From a checkpoint of a small contrastive image-text model.
Training: soap at rate 0.0029, 13600 steps, batches of 256.
Rows from expert 1 of block 2 of the text encoder, named by matrix and row number. Rows with one number belong to one neuron. Each number is 500 + 25 x the weight over its row's rms, rounded and kept within 0 to 999. All counts start at 0. Numbers have three digits each. After the name is the row's rms in percent of the matrix's.
# up: expert up (text_encoder.blocks.2.mlp.up, 8x64x256), inputs 0-127
# down: expert down (text_encoder.blocks.2.mlp.down, 8x256x64, transposed), outputs 0-127
up.7 071:506538512474544511507519466517532504501492516491519483447499515502461523466550503491492482517498500522493495523493489517453488553510501463557511527480503527528509551502532509479483508525500486484528506511510487484437460534538468512491489501508520504496497469529484523493486485520534516529512494477493508541484538463508477528503495521534461498539488516478542506520532484507548439501428
down.7 080:481534459468523491491475497527517491487538490523502507486551502532477494472532474492479498485493501555513470471438451488503511521520481495500486516435485512502441441522466523481504546465512472504514550501458496522501520477487490528522497498501490500522515511491467483522488542529485441503463451549470484491517445537494543456511484473473528489508523503500478495508529485488465499504519
up.8 110:477488496530526505526493469518513501539535520494517485497505475547534486498507494497494481506486489538529460483514484526511515485501502518529511501511523505482510505492525515480540506550497485494534542533527515538505509542481488498485490497494495498460503531491502508496542549503498466489477492484573445482476516510490459486512543491472504565516491502491492521514511471533523469485484
down.8 103:529511502492489470481500453454455495547490551481499523507511478466526481533457471506488506501479542491500455464458489504497529455490511501466527490574490494509480496513502505478519523536537510514456482479543511505493485470493516469517487513543458530502510508515479541512528519512495534503527482471525462464489497509501535470481519469502517479464510488506511490539503520496444508536533
up.9 111:533446473500480496522482528499484469457488472488478513531502507496466478509504489448550478510480559500461469476510485518537488480491486512523523483448467485491499497511489518493456503504532508529563504465498531499474497502460496528503474516477479501490499520535477503512449500534514484493499517501530484511505514496484467536514493505481503481497480509470478539509536507511501533504520
down.9 102:496441480496450480488482471523517522472514547494492501474476505508503506534515506480510490503518450494535534501497463542484528524518500507530469469521496533478518546585527464500467511498507490482508510474536500516499532527461526455500561473507500514483500456495523513540540515513477500488529493515475472505487494497518493494517516514484517496525544469527455507525426437499493497513543
up.10 073:503505513474512484467528519502538503476501505513500484489520503485514519479497450498432484499486539499478533460479512487463545567495504487497487500501531569506489486510514539508443508495506484430495444527486509496516503463488504440534507457547498483477472497502516537538521463505536490465524506520453480486458492504497483449510513482521528473511541557501542504471477519527514503532513
down.10 083:497475507516516476441526475475492513535442494470448509472477490531527558517502516496510535494484528517501504529468536496482556527500499507506488457496524498515484502529510466538482542490524485495503551511455546483516486511529494527516513503493485484536510504510517482461494470471479511504541498469550488545460458480516536527479504483502499519541498478511541473480485480500468499548482
up.11 109:503494503495468516500511536496509496478531492527484561485519520502487443516514479529508478499521486538511519480539465498542465474491557492497493523486429504521467461511450464529506533446474519483525503452491502556466482541517491494472509523532509562526492499540541509472517484531514472502509504525440520459502502487538527489518512500543467470520487468501507510460482483499485529491542
down.11 112:511477479515458532491520525494432484488521503506459491514530522497498542521548519510555518498540479553525490561562517498506471477495507452522482518503469533547520507518469475491484478510537516497514511535530498524490472530488473523529487457506515496492479477517465542523504500509462468485526525526466476508492463487475517487462496525476494570478529509476532498440504471521486479499505
up.12 100:504536529488541491445520527504491499457494496430511503498514514457511533542498531529457537470472530492451519473486494517440523492517475502499502502508544516522500489474503491488515529531530483496488448438525508526482474480535503492526499514479510491541510503523520488477499482466515519493506501488462511508467531499518479541457493483479518469512517517460541501535502525501489484503499
down.12 104:502485488466517481485461517547519498471483478485489484493505518514491478500491476475484511516524513507487478517489464447517511483485499473553465473490516515471494523491532453513479491490508497549535509520455505496499456479494488512509497445519502472523480493456519501493504501491488498517520573469522546533513536495516466505519531507492521530531518501540498494498467515419486472475497
up.13 100:501478453440465467483513510545455464451531521547485483488499501491519486481475476518513504481453539528484546476522470495486521551506503491509467472476483500531493561499519497517487509501524493548505470472467517475479477496509510562505503509527523475468481491514469559446491465519542528498523513527499477490502500462497529511483493521472488512493520568525504513497493488457496483516520
down.13 101:533483486513516485454494521540525497442499495480517473478493511533491460501505494462495514530511508523477466498496505486477533501515498511519492510515514496515475522518491491494527548510518513521505492458449459481500480480486514500508546443478510497507450486525523480524507501532448560482479483481488474498522512512503519508486442492517489512485506518530491458507493461539458496478487
up.14 109:509464522496489490477466463540502510462472498529519481518482495494506500476461501494513497526547537525533497484493498468457548517523521524516499496445499504489524505520497500470547483464484466482496502526506487494517493494476486542499456493495494530499523505503508526479473565516492523477528481533477480496510508523502550523501485533486484480466499560477491514509470518498515545518495
down.14 111:543521488459498478509516524454467518493465487477538525525502502520504516512549506525521520509485474537500537515504489507479472503495459533482482469456462500511505545511479522497533485457479497521479495470530476486517473503512490472526518562522501529490499490493530479509515526463453483512531459451478538481506480445519506493497508495495516488489488472510438495445506474446533494492511
up.15 121:472509477512482540495470505508496471456507496491479502466494486484538457530524468535515529485518527514553494479520505475506488498509508489475510512526430486487515509545527480507540490494497475472475492487554501503510527447503511473455499538499485485555469479474492500512480555518486498490494464519515536459483472514542529527495461511476509454494500534489511463489505503505499569476544
down.15 109:522464470492452525504521529505518473495537491528466488515510484522470520488546498499521489478497488460504495519487520520528497463483524452447535451485487509494470511537482523493469503511510505486536492495502508489506533514510549496522540493571500491508466520485447480497530554479474488518533523491491450471508467493547541497499450506506489528512508469483459495480487505466488486484486
up.16 095:470539488520544500454482548513501494466487534533484487499486487509519460481434491472525513487509497508493491462481474501473499473464473499523504460489498497489489514512513525449510508540438501503499453473528516532469511516476513503507539442510535490556491494511515485487483523504550513512548538542521540511495433517504508536514498496498503512497503531504486478472528540486518449488489
down.16 098:484514526532513475464459535527519507481563591471446506519498469456511547491520501511543474470485483509501497496464479531535531503502499470509491502494526501503491497489484453500474494443476529485514487501478537517503531475485520517482491499518481504506485490482505527486510524483460540488503510490469545487464479548473474482487466484493526478536540470502513498464487489488481486510486
up.17 073:489506520497497518456529549477501541441468479510483516486523447516458496488495540524469486483473461502460509495520511489502511507518498495499523506516467466509479506460510493509459504472504540501479514500527493507477472524489533555501496491498483495494471513479507496508496505473530494522452493535479498462468483500528495506501483507493499476541487461514521498480483492501556522505501
down.17 067:453539508509480499486526481469496480476472514534474513490498514489488465464485516494470510478533522500548469517485487474529546478511457511468480498455528479511437491503518489495503518532471502511482507513517562541497496545518512449556525475496477533507511467535527512477489503509530557507510546500527528483467515535501490483520501463506500492493485520490521540527533527552523478466504
up.18 112:461467490481477500506490519492490516499499453501510509526513520465512508531522510482490495472484508515442503503546481506513481530489455506506478470471499549470524495466482514530440499515515505497519483484526508528491485502454486503509514533521536489494493475452517486523515519507508524494527511524443501540512495466483505556451490467511508520519475500522490507506497485466501521498509
down.18 106:528472449474468494435521522506508502441454505484503444534518497487511493518510521491500538505530505493542498509499530517504531467509490530508492517542497506542487499457506478514456490518472481480520527483498481503485517502525501458474521462537510513513456496484535517542501536477533527516498511485506513476493504484484480482496531509535514496532499540549534510483449489471503463453514
up.19 110:548492480497487503510493507524481466521495514493532500465482497490523509514527500492478505510476538519537498534486487510477505487487521484506533494502479507462465534512522494450543519529533510498479457450467432484500534489523500456517506493441487515458495466468459517464484473496526511576527491499500488518513487483471470497505498515517500554487490476437534487490512498495490471451499
down.19 113:485484490520516524495501509518525489522514516509521516494511505496502533541455468549528501489505524470461533481508533527524469523479463437513562505507547501503477511548491465506448527524462466492497520479493524472498495526484495480481505505466522520485510510549476516500491504552479492464501464517532478476521483485475547502471502494481494480481464497476449490513471538504476465511551
up.20 066:499522500472480511503457543479506472542475500524502463502513489514508477502503438526488521518509497499462520508484496459512487505460497486521381475509525529477469500527538514555544518503485535511499493484518491461474539460510513482523500475509490488532506534514471499554493530470493482488499487486480492523523505514487481498503518477477538471527527479498455522451500510516484483479513
down.20 060:501501526490530509518496467541519501513499468568515509478466492506486486501522491502492488510479522516493510505535473548499471522466487539544489475506480499538519467498483535491511461461540487470496520537509514521513529499483508527413517481498504517479515451507524510469548550448497510515503501476488477498520500469514505506482486513519463529529517490523494512526518522500510499471460
up.21 094:579500538514488491513464475491478480520489501508510511488499526562517479481477507543495508546496530482565506503531471511489495429479507487520472497527477475476503475506510494509519472473494561490517467473513438442536537481488522462481501446467488540457485514513494518502449481532488485493475521513525510524511507527524518523530483485459474456541469489470482497465538515507514486494509
down.21 095:522483482528507562515534459494489495520506495495510522488459483465532538534477518500528470484499496506515498529497467525507500514537451505485455440483509485479513480539469505450535485462471489532504483497513526498493533559464509444494490502510483489495497472493484503505470511496475515515501514505493521480531483549515521442487485536500513482481489499487517497491512500477500496486489
up.22 120:509452495497455502492513482519502489561516563515469457512515488513515469498492496497489507497520511524553486508531493488505473471503496492509530522550475487478519502528472493513491514525436472475540470513452496490445492516513468519492483478519529553491475481509518523516493527520462486579460487496517472525512522498461504478512486485497454505483524481485515498493429532456510466496521
down.22 113:513483522485491486540529536467557472504473473474504496473507544492507523514503527531493525468497522474491517483515535467484456484516453534486482494499489517558478513532450492490463475470518418536496494515512479513525529533512536494497470504515482459495512469499483493530530482514443510501532535509494510471490515520512506494505487506477478495513530493523484506509488507517490495489511
up.23 104:514536561567483498475505520502505527501485493535495469498459521562483461468484465508487478482510498487493510488508528464495462502518490522464499478470500473481549492423492514545468512487528485477510512506493496492541523507502486507522501546524485515485490499498534488504508506537456520473502502485510526464518478463507466504453500498527508522480488470476494540502512507518498492532501
down.23 100:491498495525521515505484510466489552469472470462490510527467506465475480530458458486481509506490476534508498471482514492522534506517485520483445490482502524531532449493505487499495462496543503460555500518504501519536474526468492537524520499500499481443476489512480496522542501516506476475543466486500497489476521510529505510470472524510493453472494503508515526485435457490522514548543
up.24 112:478476513525478493528462537498504524491498485454501526509476536527511491484477483518490459499485476511536479507554550486519470483516511461506502497502512510526530498508510481516497500472440487500468490502503489452571521472515478471474489539498451464478523505477551462487517495525512539507540503432513478481500510505526523507502530482537480539468530515492518522484449501481510512513479
down.24 115:519496506479501485484494491474501472451457497495518545485493519542526514504469547501487515480503497526519513468558505537496475469453459507511507487527547498539535467458483529487501496504563475490496524485494494485536514510504507486532527503503520515477504508542509508536496533466508504489495507563506538469474506501488503502484550509496512498507520492523531492536529527470536487483478
up.25 098:479486521496511532507507529521534459514508460480530462496515491500508498508560509549482491459418514495481526504477511475473465536484489491454488498469492492526502497499486479547508513493534477463508470502502465529476551531525428480494499452481527519540542545515527481481475510505482481469481513491491513499526516487467470528492487503533480487507517526478484525465504499460492508519519
down.25 087:531517516546492507474512530479464498488475478503513526528483509542500472477482470494528485505515488485521521471518486481515510505508496500481516462478489485531497487477487498479545535462508503517499447502511510461521515510478496508476542503507547540512503482522536535503500545453490510472531501530507501488518476554508476476533518527528512509515459454508509480499489478465542443496501
up.26 092:499481526508499475480498489483462478504522492513518518510484487512476484502530515476496527499484495464503489439469522523467496533475546511473550496529470488550508490481476527500574493502538510524493507539506514459498519489495536468486489460489489494480449501469484468490521466495534516520519510523464513493494483538516532490532495486479515523469543517469447437520506465461458482512504
down.26 100:466536476475495463486534454487478463498478508493549536511536480489537503440491513527434520466487507515537484520549487532501492465506475502479498493461495448544511483477489534529504524452476543535475520453514511494487486534495479479555503519495509484478536497516536492513486519501497501495523523523484456497509500472521485482477471519460506489481488478505475538521529513518481560490539
up.27 112:486472499536538487543480478501457508497527480476512509512484497545480518508500506522479466525524476508547494476516472557525501535502520493544522519522482503503481499537486495522541481507493498562516499491509518510506484507512511505491514505471479450512460467491482490515546482489497520489494483488480502489490546520493518469420484480527458492468547547526538481488524503462494508490537
down.27 113:544484482492475516493456482515569458505456505490511533433499477474527479523511490495473537494500506472492531482544512508486495501515478490472537458506504482492432478536468534535519565515518493560494486458477503509517519500468477500514483504500509503469496492509464537476507498555503533500485506533542476538509511517438501518458506509489461489511487498547458479518466493473476514468480
up.28 106:495535527537490478542488509494478500528481487502437509487485474525472503510493525554494508457476458484501535512501537486501507494462503498510497518493486526515492470516504478512516507539530520488534481523492514474488516479524538455503529556495525504521468522506545442494535504504515480470456475535458542521487532487507498494482478501521455512515483497519496456501506487506501500521505
down.28 102:474496510514504488458463505427541495460515533472494482490516511457491487496518505511493501498502531462536542489513479503502497455496475523512515522510497466520489493535492500499476472501543499509498458528498462509511504519537455526496515480539478504486525479547478464542498524483497539510498538468496513454473519487517489475469488535523542493496529471476504515476476546513526525496507
up.29 119:490488492519514517483472493527529448450570512503479502494474469474529501501502464477524520505486529517495501459471471512504521478518525520523454528488442471484516522476495505536534475471508489501509459524517497529515480490506505525476489518487495456502540546549524471533474534512503521483524501490525477489511501528551498525480498500511487526531528529494534483502518496499518536496501
down.29 114:500484548529505489491511521423495526527467560492443501494478507525475465489531541488501494533508490533513494525508512468486464515516507492489531457457523539478498503505519499506506530511499515531526485502522509477515507456492518504511494518515482495527533546499458513470509493486482479490474467499484535511527481494533485470510516502486491451506558496536509483499498466468473477509503
up.30 114:529499509510499486494460516555519504530530492494495491565446474538491508502480507536517495524529489492493473527489474502509487490504496527503498472499502494426517528542479484508506546529491504501514470439518496503468527476466474516492524490498491508500508452497462456516475506579532496488472542546505479540509473479481484552502487508478484527502519488491477506482497516485510458475514
down.30 109:493486435491524511520492526481524487508516508489503537493507496497518517531481460528506539494498512482495524495495526503494499495456489464523473472464471486469499526538492470497531508458474485505529487521520515480507518495528471468487507519551513471501485458473471555508456516565474501488503510516508550478526520482502494496494513544491502429521463478507463537457468499495518451492496
up.31 068:487557509538467546502536474487537486526467507573523456506521501501449520468501530483470520507489495476476506552461510503525526474491530498477487483511504492493500467510503477495471500486514508461483522501506465470536513489525479499510495460534516534523523489540529515538506487513487488470496474506511502524492524479480491511527486491540505477485445454485532471436515504522506454511481
down.31 075:480512568453446518502479482542509502537520472515514531515489536495510544484515469503545488514508451487502488560475475477539479525501482487474451498499480487483485503462464574508490509494529510504498486514488521511511522484465525495498485477513520511501506519499491484477496515544504526479525471536459487479525487484502474460493502493486484516483479491529511472492472512479504542491565
up.32 114:497519509573512541528481501521478483530491516450467496485454490485505508465528531490523514529533522467526502500530532485487454517479521518474509491508495504501538526544515526509434484486519510501475480522536479506506529476473507488478523508478491428500502457461513509527474515514487516485529542494526458495518503472501516499529506461504495494481487512520487498494494515469499563461526
down.32 113:498519470483511492457503488485526511491464523493499528501481478492505517537478500511486521454518479488530454428525502496483474463479503525467491459503466502512542457460501563496490472503538501503497462494474494505482508518473521491490512547498504511494497477542508508531543545543489467541506449544513518510508478546504483468471496544520498479557532502507515490458519495459502520494530
up.33 086:506519502458516501446540462534486471557509523493546496497465516485484534513482452482488513465484506471495531497532500496511497498527506518495554509465501527498505463551503482511470485476525502479528499491484495533503488476532501503517481508499493478453527505505487500537530533506473517539538505544483499533504504514510459552547480439532510498484496494530498543482504505505478459563507
down.33 087:496511493494532500486509533470503514547552444439496498497479514503568484460464512483496505484496520518488478498505506510481484493530492481522460502505470522559524498506517488453523452538458502504492555550514529515496491496484507472529502474488473523491481493505487467459475527501537522495486538505514478484523473502515521512492463524488516502478495506511566488475479490459521513480511
up.34 107:502493540494495494481488484482492505549467514467493520472514538494512490519459521510431499477464523511473500519506499517488472530482503455542509472509492486504521536510528486445531499484557499507481468509534521501478488472475496514547504475465492526465486504493468548543492518491521530553474473508513513524522522475518531486472501527494539532493502488489492539458521512485531518502489
down.34 106:519483484490504507504543493514481504495470515505460518496493478463478525517461452511514485526532503458524490504502549481494538458530512500485531530517505519523494472520487563455486471485454467514519503477471491481477495506508520462550498471457513524476497534487536485521498514500547527497448473464525516484555506497441454493511508480473499524502504495484540510495488467500455495468531
up.35 112:484585497478518481497525518478454436466479502481523514521541506472509460489486467526530488480502467493522472467527489508436545480510518508485531530484463476514488542466485493513523487493479505487495477520505456498491492533500456536504490495516505524548497487558490505465490504496531510514473507493504467505507502533523528496501486527511481516531505518503498541491510494525501488483462
down.35 107:503491472499496481488454514560528499503518527491478491504557496514525529484495547524485496524491499513497499493488476541545487509508502538527503507528544503480487521484529498502498490513498470452519528478480493489495534493449487484506443485535468540497510498475528558519484425496464461518460450541491475501523493516498469471530524463503464516503470481473478443505483504470480524454495
up.36 106:489483509472521522531537518549494491489508436487490508524531480480505461533556552547540481523460525466496514500479511493506530515493503511531510453463502540525532506489500479493521498464463472526470528517533487503519489525554499536511506514496510498533558475507533494534521499521501545462484491448480470474520487507517514528486533453501490479500459476488505511513449457511479554475485
down.36 110:499506532513514481495544455508509470482505508502512533433513515520494511487519513483527512547526462508478480542559495505504497503491490512499482457497522496455484519472475527490489504469495451518490475540500498503509460480537510496523503485462506550507493484484505517529486506492485532499508461504519528474509523447481486507556580514534510505500518519464531484481504511513540511501462
up.37 078:506525496503501474518513518478495525571537463538524507522443506518525504486472474482484488509456482501505502485539507498458442488472517516541453470529471508514490491514489507550509510503495492509517496495496485498459530535498480456550470558514481455484504520503494486522521537523488486500493511492478531508541538529510477475509492477466496525456489519476481466494541504500482463486552
down.37 074:519532503516526486531507538503470487521472482538451497512554479559496516506491495498516465491509499494526504477514509519485506496500443483487515499463527457469536479463526504441522462523521492523496488509532427506477523554491495494488504462461490534484477467520535483460514484466464490525445514454488484514474499487497481540482456492558479442534467474472518504491505477482456514501550
up.38 080:528497496494495483519528542505523463437504486514553463524527494530486506543527509521497519501451504457500530486477511504504485484472540499525484537520493482490487470510493515499512497523502471524476468483474520594469519485508489475473490443500509512548498504547487497464505539553480501540478525488502520482474487486527479465485479545491445511496510516470470468461507515512524512513484
down.38 080:522490485498528441474485500477495479447546484519548537493505497523508498527484458529473503475491486524544506471503513483513507506512484480474513516430532537485515497527474494538486465502508498522543441522519493464505476533485483478507543497491525487496482458503516487434505492495501461515483514478480468501543478491519463495474457526506535501562501497519498496515527495486532484488508
up.39 115:485505564511506499534459520472488541505497496539479525502496482465486469496490481478486504511501452502508492486461515529452473500480524507455514502458477511503506479493469487484514490500489509493446529437462462525532510507499499512498496512521457525529527470505504492474538445510508526497514507508484478474489486533485505524494492495492495549443478480496486506480521453489511534535474
down.39 117:508552453471501506509472525494471497490492546525482525501500527492538464523472507478473492529496525541495510527539465489482489493463466497554508528509485488554545509448525450540466449511520530482479510484458481513521479530493502513519528537463487488474516490523501545526474481446506471488486476550504497507506481452463454459485512512494510508484482484494482495488464506510500460513490
up.40 100:501517539498450509488506495500531541459536533579474572500471502498504499487497479496507492465567486496468507494523504474493516481499509533450421516514505515517521501465519493471506523489551489445539469548494500497497489529515463519497511510508500497524476507502492528512460531487481536473508481471470504483484494480510471487461511504514485514485478505483535508491487471493487469486486
down.40 099:503522520532474507481513469538498495483505515538488456517530477488453514472497478489479488498495508509509478518494493531521495461512472533534498516445468531575505489514477500497460515523532494507553511512503484488521452514516503521494492512480482498453507499493502520497526558525472487500523472519500527450537491539542500515514475480540461486519499462506482500468509533509486471481489
up.41 087:513483441444480497499537476480479483550516540471514523511509532510477541535534458522471505463482502538508517522480553544479454570509487505542514475494490534538510501543495507526490519511469500497474485477482492508523542513502521455507502469473509506507480471467476498463484523492499473531488504518468478504486498455518469455493515541521498478550516489492513481487503520493512498470517
down.41 089:523470521496477488515490466506484508541545527521494493482467463491532501523482525535473537513491568485472461510541526489525490487510527519427521470541479508491509485472506507487504466502515521538532534505532513475473530534480509486488485484494504522490512491487508535464496466508497559490501529469498470519496512498442508515472489524482464507490509482463504501520521480503478489480531
up.42 096:472500519481468545538520459502516517468489520473477494493501517520525527477448493537453525523492525479495498498533482504473502522466504472518522517491464497487520512516498497518490480461523514498492471486516478481458468531505501447512511490482521507505471486470517480520499502483491498491468451492481532487539540512468522470481500546482446497461522478482543491481521468544500503442500
down.42 093:521527503532484488530507459497474523501523503528474486480497467462492519519528529491514474528494484469521451461525497525475508481497513476495527506490525532483492502571515520470494476502538484500498491447483527465484530483485518452485510490520442513504515520543491485535495556471493534512548529493534477497488492522486459517515538511473455507479461504477464479519476506509496498499511
up.43 081:501516512482534487492497498486527488547468497488534534496516486510506507533481534496442514531476488526508503470471452515501475606480479488454521510442513530519497488520519525481478508481518482516505518528504508507485497484534528473506508521532499517475502523551501471545530556470493508484525471458495496465486516510484475485516449529499496507518510479484537498534522497531541504522464
down.43 087:497510500504476502534450476528483536524496488503502487516484540488473506504513468501509491488512487540498454512528533497546507468471554531513513491535531476507473497474475535478537492512515519510510477464496516501496525505461503523500525527509514491504502535495514549466504518505459475470451456531529531463541491503482467500465517493488493513527484487504493500556565483527519509504467
up.44 099:477489454470497469493513466522532497531490539500501526543465503507493444509502554467492526524492488492484538534579502488527474467508464441509527537512473524476542513507508454488506521501498510523513512503495541496486485514517497473512478520503510533456476484499504530502517496533515485525491480498512472517528533475499489497465526522499530550504467488484499528523439490494510485476546
down.44 103:492498479446482538484557458476484502491486490502479523482483493463499517523476471518507534459494492467490482493484494472518515497494479491481524492511484501530539479501487541442509495524519507494531526498512498484457505507488517452531498494501518472522487523532490514497517492517502544493487487435489501477503531481469520465513501529456521527483484517482502537507443492513467477490481
up.45 134:536515508496493485518438488507462477506502521505547549490490514481540484484497495550453487513480494515561501480499518463460480467494501502523546520504465495520482516491509476519518500538487527477492455475499472488510492502482497533484492497505455570497524507540490484490520443437502503543494486549517506536495463486484487484472477532519476489517560483489519511513499494510500487481486
down.45 132:485487497468501521552508475544501482488472484498472483505547522467505512563450483528487502524498502506504515485494525528544483541478474475521541522514539468556475508490514469520489510455454487520468531475455489501496494533503510494485500499498509513477519506503531500506458486502494491511502505524495479573496502539532492495449514478528489483496510518479510467483509510506499485436496
up.46 116:518510526451507493527465475476453511490499521501491549494516493456501490539496440517528496475497502492502515489536490489480485503471519538504495494509490512496466488502497463491483480514488495533473497456502488484514505447513533514478505520533467500476530476518487500509503494484509469508515454530527514446510498496505520473486507520496517492501524515515488455504520466496522523500443
down.46 119:523531498491500494510486539518506502508469544522493481455521497503465478500509503523466511533511540529536509523515495510522525517448442503555489493526496484503496522436494487539514475529505504511503475491470502502472463474496510508519458517499500511513503527467482510512460472494507470513486497485497454525536489480490476464523516448491510496512490506528483488505513503508516543459498
up.47 078:519486476475511478428505504521537528564510495457482493516511499515532488526504552477469511476501507508549544486490524501480537495475473515495524459481444502441522526490492495475517490536543508510513472430489527488536487473568472498461494472513539457529525515512535491508502485507498536466510521489468508468462491488478490500490540486512507521544497495498502480463508498512469476518506
down.47 085:490507463502519510485555504489503498488481533481474465492477528528451495477486508506511555497528497524469496539524511463526477500473531497507500497489527460499506481476500477455523511473516481521499520498483510519490463488466501474511493496470528487541478489493512519562484484501472477530488460499523550493467533491489481498527512443508506533504507510536539484531528567491476507479500
up.48 120:486506501573517463523484481499512481531511486483452498535491483506520511530489516550468491485522501478509493496521477512511541558515495491517505477510536513473553485506467513510517537467549500479502534477532458507523512520483536469542512503493474549449499448496525499501512505525507504495510516519505491511465495505462473496506537519509542515490510482443497476522513508494485457509500
down.48 111:507487468513525514485526503473478496494511467533505534513514494524470502483496447494513496491516510480469492507522508511539537450496466512445564488544424495515531463474488535542508475516505495511486511532542561478514501510519480446539505543486493470523502513521504518530475527522520541502514478483480478499490560533505525541463476513483531447472482508497510461496510568478469475501482
up.49 113:519442489493513534485478502512474487443519458472458500477477469522487475543535483487513484464482486522458493498518470502542529506540497548489486508515478465529456535497500484476505518478519491510525465477526526536517494490538457523545484523465522541469479509495522549480503523484512547483516490480502508490517444504525506463512513527478507447520519518531504479488509493498486511476548
down.49 106:515502513579515495520517550488459456493499575492477510506479493480528512485501488554531478487508500502507485506506502479529486504537497537513541497514521500465470529523505500505484510460494504509510480489480509536468515516474498536500490470482498502489493523499504553572522503536540534487503483511475460511488441489481519525526502519490484539485534481520464480443502459506475486466517
up.50 106:520500502538506461496492503509520453514482492465529538444483523480519509494506479511520478466523471473436483518518518490440527558497485522520482468455490523490543528447533521523527485480512518461484511517492453488489491481465451508517516511514493499513512522531473477505494460519491500508497499472485506493519508475475484543512502558501491498508506501535531475517519493489471537466520
down.50 106:538551521494503482507491525516495501458479470521502501525543496483541530541498490509515490455520502478547479523461485553517479495499525484569478521513528490527518490529488492475498478541512532475516484535509495451496492492482475484497524500505492504483495479543524546536535542532491460507469458548481531505462500507511499507523502503499518473482462450504554480482530493509458548482501
up.51 093:503487490576463474486510519509539488513496442449454502527499500510483491513516460515516531462506489480480492503545484517504502540501485509496497498474493482523534494435529498550504478505528506486501502488486528507477486491550492485524489493516503498531482482527538520536441508498492478494492535430546460504518493443503476484537500522499487452510532519568528535501469512521506484457486
down.51 093:496470470506529529499495504480508498487520527519429538529468539486515530520512507498512487499519479497493492518483536507515497499509490516476518489485507500500488464525488491462502483509490478510549495488517474521494508441469506525496500503518536522463479485469475524482533502496454510521504445506433517503567482498475527508476516479492526528516502459526488478510480474509531513504506
up.52 107:462478487505467413525490498501491488562512474542521499491462540461476476496458522473475525475489482542478494533477471515509503507485491482509485540482468531469479483530477483465475520464515519565481540516508471516506501518509474511472523522486467473504490470509491507507537524498529496529527494482496516461503481514498490522514485472495508567465489474501488478506462532486456510506493
down.52 104:516528504506459504507508477466482534518527505525504464487479492499502452483552493503477535467477515519532494452465508483482492479522516458536496533517530519534534460471500525466476489497550500481511500519491479506515494495510518489492524426489476478499526482515446497457531498525484530492499500479500490492513505511495490469481460518484463476521495510521508497481523505501506479469542
up.53 082:479497475532494439517499479517507507503522506478450521507529484492501537494522497492532467521505480540501535500537483452587533491513484502487445515481484484465498498527509505523515498504506493497481518454497517538502504538488508487467469547496546476483458497488513477486520465480500470469531491461444504557496507487499485560457510556509501465460543529488532478467512470508480514495508
down.53 084:485477501514495536509516483496473503495499474477527547441467472471507537501527495500476513529500483497473543479518464507456467522493520501491490536513501499497516497502470496479514531479459530501507502528536494539492509460526484485548512507508503496484507497510500524493508476517531533502494500497426467461500474511473451526501575469486526518467507504510497509511459476491510483498546
up.54 079:492499451501478513484470536512494516447521493456540494527499514506495493518480527563483489468515522506525509498469528492509479450483515497543468475465531487490485483535491446503498501527507488437534513517502494474518492505497481460497487500487499480516448496502517494527503484527466466529485503470461499479541530457509486501530515492514462514501481527444517509524461499509498534521509
down.54 084:499527502503508486492513489530494544530502507490486490453517507504522547479512467521507533477510473485482502514462469487473515513495516507454496511507479515520539558537520480471493523531493510463512492476497475495510519517506496520505506535526509499498479518492478541473548443533460494497508463506513511491494469467466458477529526498526468584513473502486503489533484495504477472511494
up.55 106:462529484505503505545492490482482525507503499507567474488505483514514508493544500536506482495499476539516546531511521509517553474477499485478511507452496556525509484531469498543504514507505499472461484505508451539502517522512524523500514516488516554482481482499518514485483539499479480499483524506480468532527456528475472508519534506524489466472462478503515482474512492465504491485521
down.55 106:471523522510509488536501541516535491507507530514505475512530523470465546477519515527505477480480464526505522480536500498520464477441461505476533466499483465566462527497523486516487512511512536477531505508520539493496491514484464556471506509515495506511524490560474504493468542447460477458542499497496463512471498503507524512481489509498492481502510472473492507516499499485553460498497
up.56 062:488506500512521514531489507511490496455497475488494475549485514561491502480500468520488492529518515524427508490537514527535509485510475545526467503480485462524507525464508489489498435516480501442509533461547465517436515457479505493486504502490523492465540562502488469494496468529477466529495493550510553487505476523489471549438508465501499458488486534517518510503539541470478478524471
down.56 076:504496517515490490496530517533505513480515441493454488519453490485488562509538521476506534478510481496498439539479539510530524493508520497503459504498506492445489488493508482457549488514504483495494521496513522470521517490478516479479528534507493528494478494467481484512484545469505518474518494527519449479515562504499469543517528510483502528496513473471521479505483496522478521480495
up.57 122:493505446479484470477445498508482471485492512469527461514486479484512487522541541494543479461496519496491479505487500512510489514531520485471495534486510472487551491524488526510478505465549477526496465500489487525482529442499526488495507505461480484515474472487499543501475517495509499540531563532524492508500511486504512509496482492490547528526512491487495528508520521445487531510516
down.57 112:485492470475505522512539508527513509490523505541522550493516499483474527479480449495538493450548468472538502502547479510526516491489490470443551485497499539508486495501536499510502512530490486510521499486509538480487521532445516467523496523443479503480500472503486485485577503553462486533520493529507486500529547489502474485488479513461493502492499488518453485498477515459456472506509
up.58 131:488474531489468485512507454501439543503524502474556492549500509497499537489550539483466509508480508500501503510455530540501466537491498495525519482509546519532544481527495464512488482502489490478512516520491498544490488508520493496516524460489490505537495483489503511440484413543484534516468518507503499510474499457500495450510488517527483506507483501514533496481487499512474508491503
down.58 143:496459554493490483506513449522515462519505495513545503532488457473524505502512472503465485496528477476497489527510514480468484511501467519484504434480517514493528473541503465503530509452492521518510524524510499516499493477527520465539525524477490507514480484533443554475470503544478524507473513521527505546540529487457495529495495514486495517504483483496479506518489458473469512493510